From a checkpoint of a small text-conditioned image flow-matching model: 6.1 epochs.
Rows from block 3 of the denoiser of a small text-conditioned image flow-matching model, named by matrix and row number. Rows with one number belong to one channel. Each number is 128 + 32 x the weight over its row's rms, rounded and kept within 0 to 255. All counts start at 0. Numbers have three digits each. After the name is the row's rms in percent of the matrix's.
After each channel's rows are labels from the 100 images, of 14976 (inputs lightly noised), where the channel reaches its highest value: "patch colour" is the nearest of a few named colours to the mean colour under the peak. Only what is clearly more common there than usual is listed. The data: rendered landscapes of hills, water and sky.
# convs0: first 3x3 conv (model.enc.1.1.convs.0.weight, 96x96x3x3, each kernel summed), inputs 0-95
# convs1: second 3x3 conv (model.enc.1.1.convs.1.weight, 96x96x3x3, transposed, each kernel summed), outputs 0-95

convs0.47 098:100120112140088100100081108135100084105142135140121127147091032194103135053107080118086096116088068145182149088111082097156106143139135176090138132133165087120127110115135127103141123143136140090113041091078064126142113122155119100149132110156080124159148078094120095159072100132099128103
convs1.47 119:162102081125161103090126148180170106144080184114134109131109150144100113128125137125115194137181118160157066094215121136117121146191056148086091059103133072130139073209159164078124151153156112169112073104101129127128129118117119132133121150144116126092097100114115118124139138137077176148
patch colour: grey

convs0.73 105:128140131134136156129120159138152161110133028095112148072107127101131125091164141148168169169147126156143175182141106100177138126142164127151130139138125159107135177072118106123136179162138110149096158081166153166140088120149134129139191067123108000128127111063122106173108148146112163127
convs1.73 100:096113078058105094120120163130116149129133159071139126180125136071130114155150142130084166117075142114095132152146082127131127113127098140081095106103098139110087137125134111095169122180138117134135137213082120149139111123167112137147146097118086165166143076092124120155001131073114083071
patch colour: brown

convs0.65 126:137168181099085100107099124096152122097214149204126143154115116123163184198159116122167133116161132080186177135127162112164120128160143098145148155116102137149140116129110140170169156109119171170163157173134145142161192164122141127172181172160126162142159096167133131172151178179169137145
convs1.65 125:156104116192167129133126063149064117113106131116119150060168125146086109100081130071117143136131120159109120083123109089068124140151114023076133125145096132093134228172153128059129111183124122091155114103101119104122121128121125148090110139125090097180128110143106115138136089146120131071
patch colour: red; orange

convs0.3 120:158111128102103113080074115141152097119158122129076117094081065137124115111113058119112092116136133126111076135121140137115093138136101155119128157152149151148106109138122153099145105124111165033113135109140044114051131150098107093139126079046121139169127060068072090076132097129096096124
convs1.3 156:198139104131135139180104143192080046146077127119183130144071150097092103128132136097180168129121092136096057109181098142150089126180035104105168107088130099127127161169184165097128163081105125162101125116102128088134139141105100111132168114134177142139139113093117130151104139126096131136
patch colour: brown

convs0.16 107:098119127149161137149125117151091122096138156132104107128130137111079126116126052102107106092120102105152125150048067107138181007149118143138119162150108157098107154113118158125069125128116126085151090144077089144139121100096121137086124118130075112076055118121087093140159158037148137141
convs1.16 139:136140108154110159142136180137154137156104077151136149146097156134140125124122164167163152071165161114101153126172075075151000168082134123134187131149132124129134068000151094126153133130137144152095124127127138087122121158127119100177122126113159139149148105144133129116104140121076095123
patch colour: orange

convs0.21 084:137146106133169157161120132177078170159096139126136126109107151085102111126118136124106099109135139066045049149094142103141084142138150082131144203118085161109236144099160118105225120129139135125111126130110147098107108160090121119119154127097136138207169134120082104131131109122094094124
convs1.21 130:083123106177130092164109155126154140103086100127158130113131088080119156148136185114128209143084136138160179139140108133123155105118114210082200057193098130132123180115174188180158151157160149125174094094145142169141126160129048100105100127121120150094160154124147138117120117139105146141
patch colour: white

convs0.89 093:088101122171104114139104175146137101140086087109159127109103133114105073129140110117133152103146128126109052082094138126124073130164146128118137127140116146099122106162116032092133128157110129094154134122105070112044147121164054041172172126103068135137146144116095128045092156137116155108
convs1.89 086:126146142188117141116128111073127139173124111120060146151108142067098150103141116090149103066127131140085114174103143106142087115104127079095140134045154145069151117135104053088139171138079152108122189202130131100157113125134131141067085124139160108187122135153115154124103143151107085056
patch colour: cyan

convs0.4 107:166092101084137125128170127153145130150163127125172132100130121145175157107154154136150166181172097163147127133134125178161158133173145153126164168107125138147137149163194126130159182143149129137145137106150159151101176150142150077186241167091155110183173186097174151120140179146111187154
convs1.4 103:061094164189111120147141078093151114125071169129074158129137146131072102136064159106101151173148106164094146111145145090079096057136121189054168170150119110133168151097079136187135162130100174139120132081150098166107168121122133166092116125143140119101091139109114133143115071134116135172
patch colour: white

convs0.46 074:139147053160137146145123135107138129120147157153150171145059136145121151114001135099101060154162145138106103136112119089072157108086130077121111079176116109136121088128108109147106081106177134140155138130114112120084152122163069138120071117085136183128106085112095144069097099099111163110
convs1.46 066:113101108112132127090134112137172118160071094136129128115155138098104147095122152152151165137100079158154118102162137196166140146179111078120189105091150116132156166090162110112104031205070123135113079184127093109168159086171129155114089160127113164129116139141157116165155158198104131171
patch colour: pink

convs0.13 097:116125102149139139130137114115093141150133147139196130116096127085137155119028157131062117119124135094142128074199162083067101168123107109114144075130032110127137144071139112089162067121105160177112051129042152118103132157106160131130128126099118155168132130135128140091112145132115142114
convs1.13 073:122192134075154131132146156168070186133086102169099132116155151109157092169154124145182174117150143134116144092132102123136093130114151182147134154163145115108153060171127120113166097083134118146129139150086125092160140120145186195131106138141131178150134239145152055165162134099136140174
patch colour: white

convs0.6 129:134161138105131129134143068141174125180133133106129149087125129133174113145113134119046134175134124159106141136137097145090082160171142127115165175112156120107154137128160136145148119129171220134103111078125108125078140159156126023187176157204146113176161134131122174138114137163194164119
convs1.6 132:151134092160083100131183050149132121133112119090103171059117116112118104132115190142132178147141103164119156152176170173078155165073117170053141138116126129099090149198163160120140155156151127121098157118179112124142160133121103163096142153104070115110140177074140088143108143133111197160
patch colour: white; purple

convs0.69 088:154150120118136067109161145087163166097192101136142182161123145127151207186166127140216138153183132127163163151149151093140119118162124127146176162071130152124118065133071082151119168105127178122151159181132145133150091104129055129094084099122085118123100115117115131134122134167117116073
convs1.69 061:113058096166133146077131075152066160154094099137129124106132109089124095130145102130138170114121132105127105122101120137157111146138154183107166110149100125079126165230186124170161180142080105086122149108131089135133161131091135152131126190116126132147095209138164102136190128095105155202
patch colour: orange

convs0.70 120:102106107106095002071089136097068073133145123131166088133144063143115150186132124145089136087100136107122133169123138143150146046152124095115103145089150138171038044130096144136114137120103156133108162123104150157112119155146123172120141135149133105104103117117139134139139135082181127138
convs1.70 154:082163139097196117169143090170133183095161149135145084150142193097137130126122124076068052099125115120103144151103160152122159182075189125114152088158141145124173180163172102122158059131132152069153122143142131109162088127117131093100167108136117114187153120116114132151102093160108072105
patch colour: brown

convs0.93 150:188159156158125137138133187145169119125193152153112148199112136171152152111147167160151086178127115192128122158128139184171122120154133159149178173137212168174132137202135105186157160143085109125105161155165134146133164139180107127163138151130185154120182106136155171116132127116130160152
convs1.93 055:151090148163174147095105047131091130150135081138107155088137142149114139080066135108129156131124148123139157097090115054116138117165164126070158163149135137085163096131092047131167098135124106090109159164146150157109148130119073138149139096143159145121086141165078134098162086125107136019
patch colour: black

convs0.58 099:159098084114155164122161132155135129137164055106145180163022144168147112163152163144207126160160146170133158188142155109124155125085143124161136174120145144149135136118118135134115177090129138175135148125175153141119071104119090173144140064149131070123135141075128177162194129130144149097
convs1.58 078:091126203106131104089120102106090130136115183152080143144202133114096115150058133107071151146140153126119129085138110172135104124144124172060149119157137118126137123193143135182158148154087145111142130156128125148167127124147140122111150217119070127176161133188180147141107074142176119199
patch colour: orange

convs0.28 097:082126132099162141149152155150131138120090109113086130088039127000096130148135126089138090147147101098084132190129169121122122142142128118150129130123037187123105156142118133127145099062077103147169146157135177139146136199106168163148098098146132131138130117132099159107064139125135132118
convs1.28 113:111142101098134154145140163174153088109131167143094088164050091129078190154150112136164137118148109195143124180118088136121153140158131139150161145117218177172140083182165166131108170074187141150152162110180096137121176114125152111179114137117135164118141148150163146101136164188132159123
patch colour: orange; white

convs0.26 085:160111133112111126116096111118109144118163039142159151084168140144143106181218174130190077141140136158128118105113131139149099165144106133112132128193055150112142145110128118155130136124136124114186178180104086157108110078138168109139168088135090085133120144149124122118109153141175145016
convs1.26 089:129097110169091109075142167118148070148111189089145123162096103082125134132115133119092125124116105129087079137132145160159128122065128093115119166072139048134128076163154154177145137063093128116050140089146124135139201140123113111152157245138132091109099095136147131121115142106124138108
patch colour: grey

convs0.36 087:127180154105145130141133120161122165119138140154128145166164143127147099163129130097101128181105151105120085098161145163149111129132147145145171061144161191122133162183100130100144134115087177149087153166153082165060163171137045102144154159114120177093118062138150155066166136123177191180
convs1.36 057:135069138157104086136162100113120109127133076160214146160151134120135142125183143059109154116088139113109127150120110083192124109194128065118139161227089142112138149147128089107123170169179084149132124099108151130166138181108124146141193159131161109137113150191128129128137107116137141062
patch colour: white

convs0.72 076:109122156127117130128107165188102154068165070091122150127119119094154048158169134123163105149181156167143180170161146150151154085106143150112093129130149157186121142087109164140140172144144117171106138109150151169132078098123157134148211094151137041096137119073160117145176161167099111140
convs1.72 069:112118166148133138149099074126135111110143161126133148113131130133128129075144139128080168165136158129103144105140078051122116170143103160137190146157109118098157187141143163204126202098085118113196085103138056166091110130130097137076108110083080103143149088174109086119093047120122129132
patch colour: black

convs0.85 131:131084154142054091057098162116097076076157163127123137163161063147123095173142143128127097148118138155133129101176121170106052090135097092078119151083177144164072071175097092162115142169120131140102156134147121154158137139151134094135084121095133133047092135150121118103149163087116147144
convs1.85 141:106127060082153196098145109146164153199091084098067152124073176122122124109138101135197113097113091139140176164092158100113130192081200131171109113148113067158153168078206113138129131083130122141116082096157138117138124127125152134124121148140141126151160179124130153135113096145080130134
patch colour: brown

convs0.9 100:143095078084146133124146115161149129134116082038139148062119125071140070141153178141164103155143106114147120154071122169173133126126149148133139153126069088125143141115146081127125157157139094138115083120171122139078140123175184089135189147086160114130126196086083174112107178115067164152
convs1.9 085:128129177152112114108110146154093125137155119153163105113097136097126168131168121155141126119104147130131071130130115106121084125110098084134131166099170200153124110155149154161177114103130159165124127191101190130145154113193130139149137140121129161111142003117229143162174200140134085128
patch colour: brown

convs0.74 058:139154064070151148123138114114137104149146150187146145171064155149141158103061110137194124138163135168153128090153143123117134144093143150161135037178126154133116097108146135128090082144144103110116109091145160089116171153123117144169040150155203188131145129124122150152141091102103132198
convs1.74 057:165151121184093092075123145120119120141148111156161152129156152110139177136097169088127135158135116127088110148150153159128115138170114107110145169121151140197175130141147119126120125222138106162170164104153109112147228107165176183121167227134143098125120125110141132159172123144160162200
patch colour: black

convs0.83 058:141167115148131134128084133153092150103157090192097152167074159127163112130144162132142094150167175137137179189114126117133119138074126132165154120168153157192132124099101170147119142078139100148105198054173141122125151141120123143103129057137154037132168174097114135127141114149158085200
convs1.83 076:129118179121146080104124117180149099107117139108123103148141142157123153097179127139104110121158113131129131106155139141157131127105128155109144149089133103133128148048102147135140190159100126126131081049117135125118033137130171103132131118134112000127140053089123152140123105134101092143
patch colour: orange

convs0.71 106:080125163108134117138145088135098120118123159128107099111136143084079152145135069128098145058160088055140146125130076102132178079178127116139114147128077142105093154146143163122057139082143128153144096147089111153159147120106149144109135143165059118090047117157075152168156193089188102136
convs1.71 107:101128142154125151162123131129144178140151106146096142152096168170109122122102105148137148109115155130102186154180059125140082141080115130144163160103058074136100070070106134058118049050090098126111122094103108124120117137081115176128093081148100126136113138092080124188088109086097116103
patch colour: orange; red

convs0.41 081:160108126075124136115102156148138118110145137145129129143063102143144196135084140133125059172121128098109088140112127140176141112122120112147094165112157167164111142107117131166106156071107112097074105024120144115116153130120154130154118137110148125101162041075135110043137035117153160168
convs1.41 102:127226161173143108111111069174065108104109161110167115135169101143148129149082155082071184153110124121114120098132117160186120151109111153127164074112138129083141163239136130136157140117088141110132130093090158098129150148107138108087162174141138129127114128062145103122138088123106123191
patch colour: black

convs0.33 078:074047131058124133126156109104108137127118107180064120072078164075091049113130172095146116153179123120093108115173158114105082122148169111120124124135080168101157180170118139144143118135075080176107106125110096172114116126160178157111162121104125125152152098150133101110133178154156181124
convs1.33 091:178110122146070072119100145158101112088141156069082098136160117138088088117139041120094141119099121140158100042094107136129149133118138176083087160125103153171118049137123101109155115129120121039086121137139121128123122107117176134202063122127128146157088134164114131102183118120112137116
patch colour: black

convs0.88 084:118108086083116088117149157085124109151096090143121067081083133119066084078032182151116100116144097186129125114111130152080098154047126079122072157123186169098124107140133090155093111149117089115096129048160108137131155118145118121160136138134149139117107149111162157130127108121132186161
convs1.88 068:143165141170087119145143086061075136171176125196123139166151141059094141234138104132178200063102125107129109152102141112140083144122145133125180113111149146108138112142115139152169139135134129104144183175117116072164141146100137148119098188151130115197134157104173125135124107153163103120
patch colour: black; brown

convs0.77 081:114143094136168145111157172133108134109175169134141135145120115091173193141160108045137108171097118075094096159145108188143086100176124095122127117110097150197128145156160092081168121185133049134150095114107153149120164085142139089153145170066116136092129120145166084114144096091117160182
convs1.77 096:092004139093203100152107108108179126136122065149163124162095115138095092039115139122126138125144095110142122175129104102142116108152123114123124128179146102141127182171127189136118134127110147132163100087096152138146083170071112092114144068131154073165128114100146160147109099128124079145
patch colour: white

convs0.76 093:097131123137107131106130146094118142091135172158144120101145102114135138109057080149112163134119152126156102076152144102133079112176101205134147071155155114133114159091132148074135116155121146134070089049058121119127185108122162103172187185198134170133163115167147139127170169144151127183
convs1.76 072:086075030171106120185144132140151149114120079137136145103081110095118200115150140047151129146134115108079126165113129100163131103103093173117150115178123161126143082189124114113098095091127131122139174098151087144159096152132117110118082069097120139096130130149104127100038154109084162102
patch colour: pink

convs0.60 107:133165174125125114142157145133145126117167137116144187135143130117174191136111075122204130143210151089101107125081165074124118135099149131176162097107152100198147122098109087154120161130114169102149177143175161126163178116119146088105086156120130137133112164143174153126219177191119124144
convs1.60 093:070097067123138125136119137135159144149108205144113166120039115121097130123180106174142185109133085131070149163123095162114086114171134130123124113130127071098115145101108109079133158125134110214086148130088096153097181134134088069136188143121090168196127110131125137142106095086112140149
patch colour: white

convs0.62 089:122105079060113112129168135117143161084104122096107158144091124118173168158151120102200166135131145101126128186109146077179111115118138106170161116080117138175102133055116121081130185124153149127132131186158164076124189127099055156138174174103123175157137150106124118136183160177098134108
convs1.62 096:160128068126104095134114139161086110134167172142081160074107117195098125114105097180170184100152094135156154116114115079120115134195075040111059109123095115137139068050141064141143154139096139162135158154106122120138135113150167129128090112122142163118123116129158143174180093101109110115
patch colour: cyan

convs0.75 060:139127113121109107116135121103126098121148079146121090113057151126089118088105151070143089060143095092072075118168161058137090153095110094133130125082114184065095110149122086136149083059113096104116078099144111073092135130094115162141112119144152090102141180143085155146075114121090077116
convs1.75 091:030080126143135158055098142141150127126070155160112152150044155129082177176081130166146158118128099170135168130132115129057136112141164083148139133176155129182125175163122096145141145155143129169147155111180127119134149088137127121115155115131103127090126069101142121129170067138152069158
patch colour: grey

convs0.31 093:083131109089109126157110130148116138144083102130111137093104137087090076179160142134139155148162130141152166145168155115114102158172140104174183118173081155150120141105124120131128142098123210189175153171136090144121109144131129123178107072213155131174122131162111158149106082121188130026
convs1.31 130:194172041111080171097160098125104139145169097121114130050111106139125150166148131127213166135145094154143126113094156122047145163154165111114097173114115164127099070180167121141122146145143140093166163161150128094153104103143131136129087075126091150107109184131128095106109146126120178083
patch colour: red; orange

convs0.37 089:143149111127116119117090089162087094135054063058145180042161078124134134102067133124100100154089095145127104135128074098133149116107106129092146051138095074093106090096125060072107112159140124097122138102098106123147111090153125131093120098117070085109114108121130163141102104094124131083
convs1.37 077:170109089171161160121168168181180181138119167172144106164084128187126135126086160143154116120150092124154133118153146171179091139143070119129131097152105106130111072146129074067122179100158121167127109150085118145121082094195154154134143088151136139110112167141134109107178199122066180130
patch colour: white

convs0.78 071:156158148152128121139106174168102130099131142136120121162143152155135091173131105079090071124190099114080103110150148126143133170099179174171066160161143125205143152153132136133144114142097061145064079075213136133133092155166168092143142128171152092113113163096094126180133141156149134169
convs1.78 080:128133193152114165182111162098155128149149106140126094149111189064095170097114203132125162161097170148144160157150132083115127108123120106154181142178189128174176162027104111126114157158156117158171172153109104119110131105151115185123122132118160132126124088181136122146156180127162085160
patch colour: black

convs0.86 140:187145192161101102125122191130187133103201155147152130173164127145136178168127135158134120177137142157172150132096135161174114128154140184147189145139191187166119125163126091195157165192127120109122162142179136132155167122180144147134125155113174139116179097148175168143145113118147141124
convs1.86 118:084052138141112140072137011123048115151109146123087155076084127164110065032154103109112135126112055131102099120125124117086108141143140105106147146117110091089123186185127123085146122109090123116100150127084125093123169122116117132161125130127147165140153134091105131124103120119078133126
patch colour: white

convs0.20 068:128141111093139118135125101113116149113150174139182117122164134105094173120044118126088127107106150083163140051148138119072097147134142169122106078151103064153130088068109101094148047135115155143091097160072133088092133153130087136110075144102115190131116125150087159125048112143111130081
convs1.20 083:095117099160132141141151152133121139145082099133112123087118135142160114144103146114120200136184167154113105134162107113181108119149118138151169221168164156162150122110134142093136079114085144103153123128058117110126192126123148155137129201115099209145128206149117062133151145112117164209
patch colour: pink

convs0.80 093:108113138086110131145142142151076142169144138123159094078138114155146166130114118146163126160123132125184158162153141160185117169149109125165152175133133138159134124129178161141172166141143136160137131094158211158159114106125136070096156153024100095146150138121233091124125080089078137083
convs1.80 133:129053143131114180136115151057205155138098085155158185184144115186142147119151123075193201101129115128082133156140091102162143077164167127116171193145100105147104161133105151092142144136163151149171147142087129144132159116112138136170153109147140132162111196100121142146134160134173104158
patch colour: white

convs0.15 170:125173111163143168139133121164162143178102130097179158151090132066138103095118141102125096135128150070110092136129167158086088171107160101128112117168064105135159150107165061112190132143142159128151110136144159121090140170129141094179157126086149132220165191110172145071106140187096127121
convs1.15 091:086091143142140125154104139152185090151156154123144134140151141092071131139141183082137134100198119140111126136152115158094123107106095154094183163107177161162115148176119189141123093108126115226115154150084154160152084141099101170184154152139148169068164090119168082134143107164137140192
patch colour: orange; red

convs0.91 124:160107080124113085074088130122141099102126119109106127165123070150125092129130152146118088149090067155093086072176092130091091072138085124029127138116160145108104083163088120145113131121091111123107139120143084133065110104143072073157118113080127122100119049110116149065096121109097141112
convs1.91 110:127149062121172164075141105106155124185144067180133122112072106125115083107108150139146179135134111159103125144121085122124148177143112127046154125165119116056088127120146138168125152122087129130138137153096078167153151113161138144112139138134137099172169145179164164146072159211050159119
patch colour: black; brown

convs0.66 102:151139113095117117129137152087165158111161108088133188111097135125169119173136108146215164141175148092103130163096150065154107128155148136166166187101098156154149119121120078108166193097110205117129163160144155119139192146100077103148193170128116158170154137132115136129167177180099138145
convs1.66 061:131044129197154149130133150130069119112174173191178179160130143106104127103118142083117110099154141159099141124170131089071146099125126106105131110176135048108155123101136115113102108134128093153184154170068108140140080146135094106158125102101157047097137065174116119128154102152152100106
patch colour: brown

convs0.95 091:087070044064119133086143078104112140109063064062102152088105104102156057146144122099184155149166120154087123155120112061088120107097147094095083170124107131129106148099142117085111155167168134136160145120147162113126154134128082155178156145159121139093129172097163173145114153133132126123
convs1.95 126:177108151081076015108089151110122061094175187158066134189182102150110122115148129181125097108125090150153158081132110162169148078115120155142125111101153128128115071095084123160128129144075119114099145157153133159154122141133124105120078108108136138132164047150156157126147120121135106148
patch colour: white; pink

convs0.23 139:119166107157139165134127113162151146175101130103177151148096128067139105104114142108115111131122153063114110123147165165074073165107156092115119102160038102129153149086162084108192123139135169144148103130129165117086130169116150096177155124097137131219167189112182147076112144180093125116
convs1.23 043:087109145173097179131132124065075095152170121105156157118133124158096162148162144030107126075133122137103121126117124113125150155125110093096135173082124152109124134142117138134125160107125095169074181082075207132101128158147087144184192105151204111117141140176091127107068134117161133152
patch colour: orange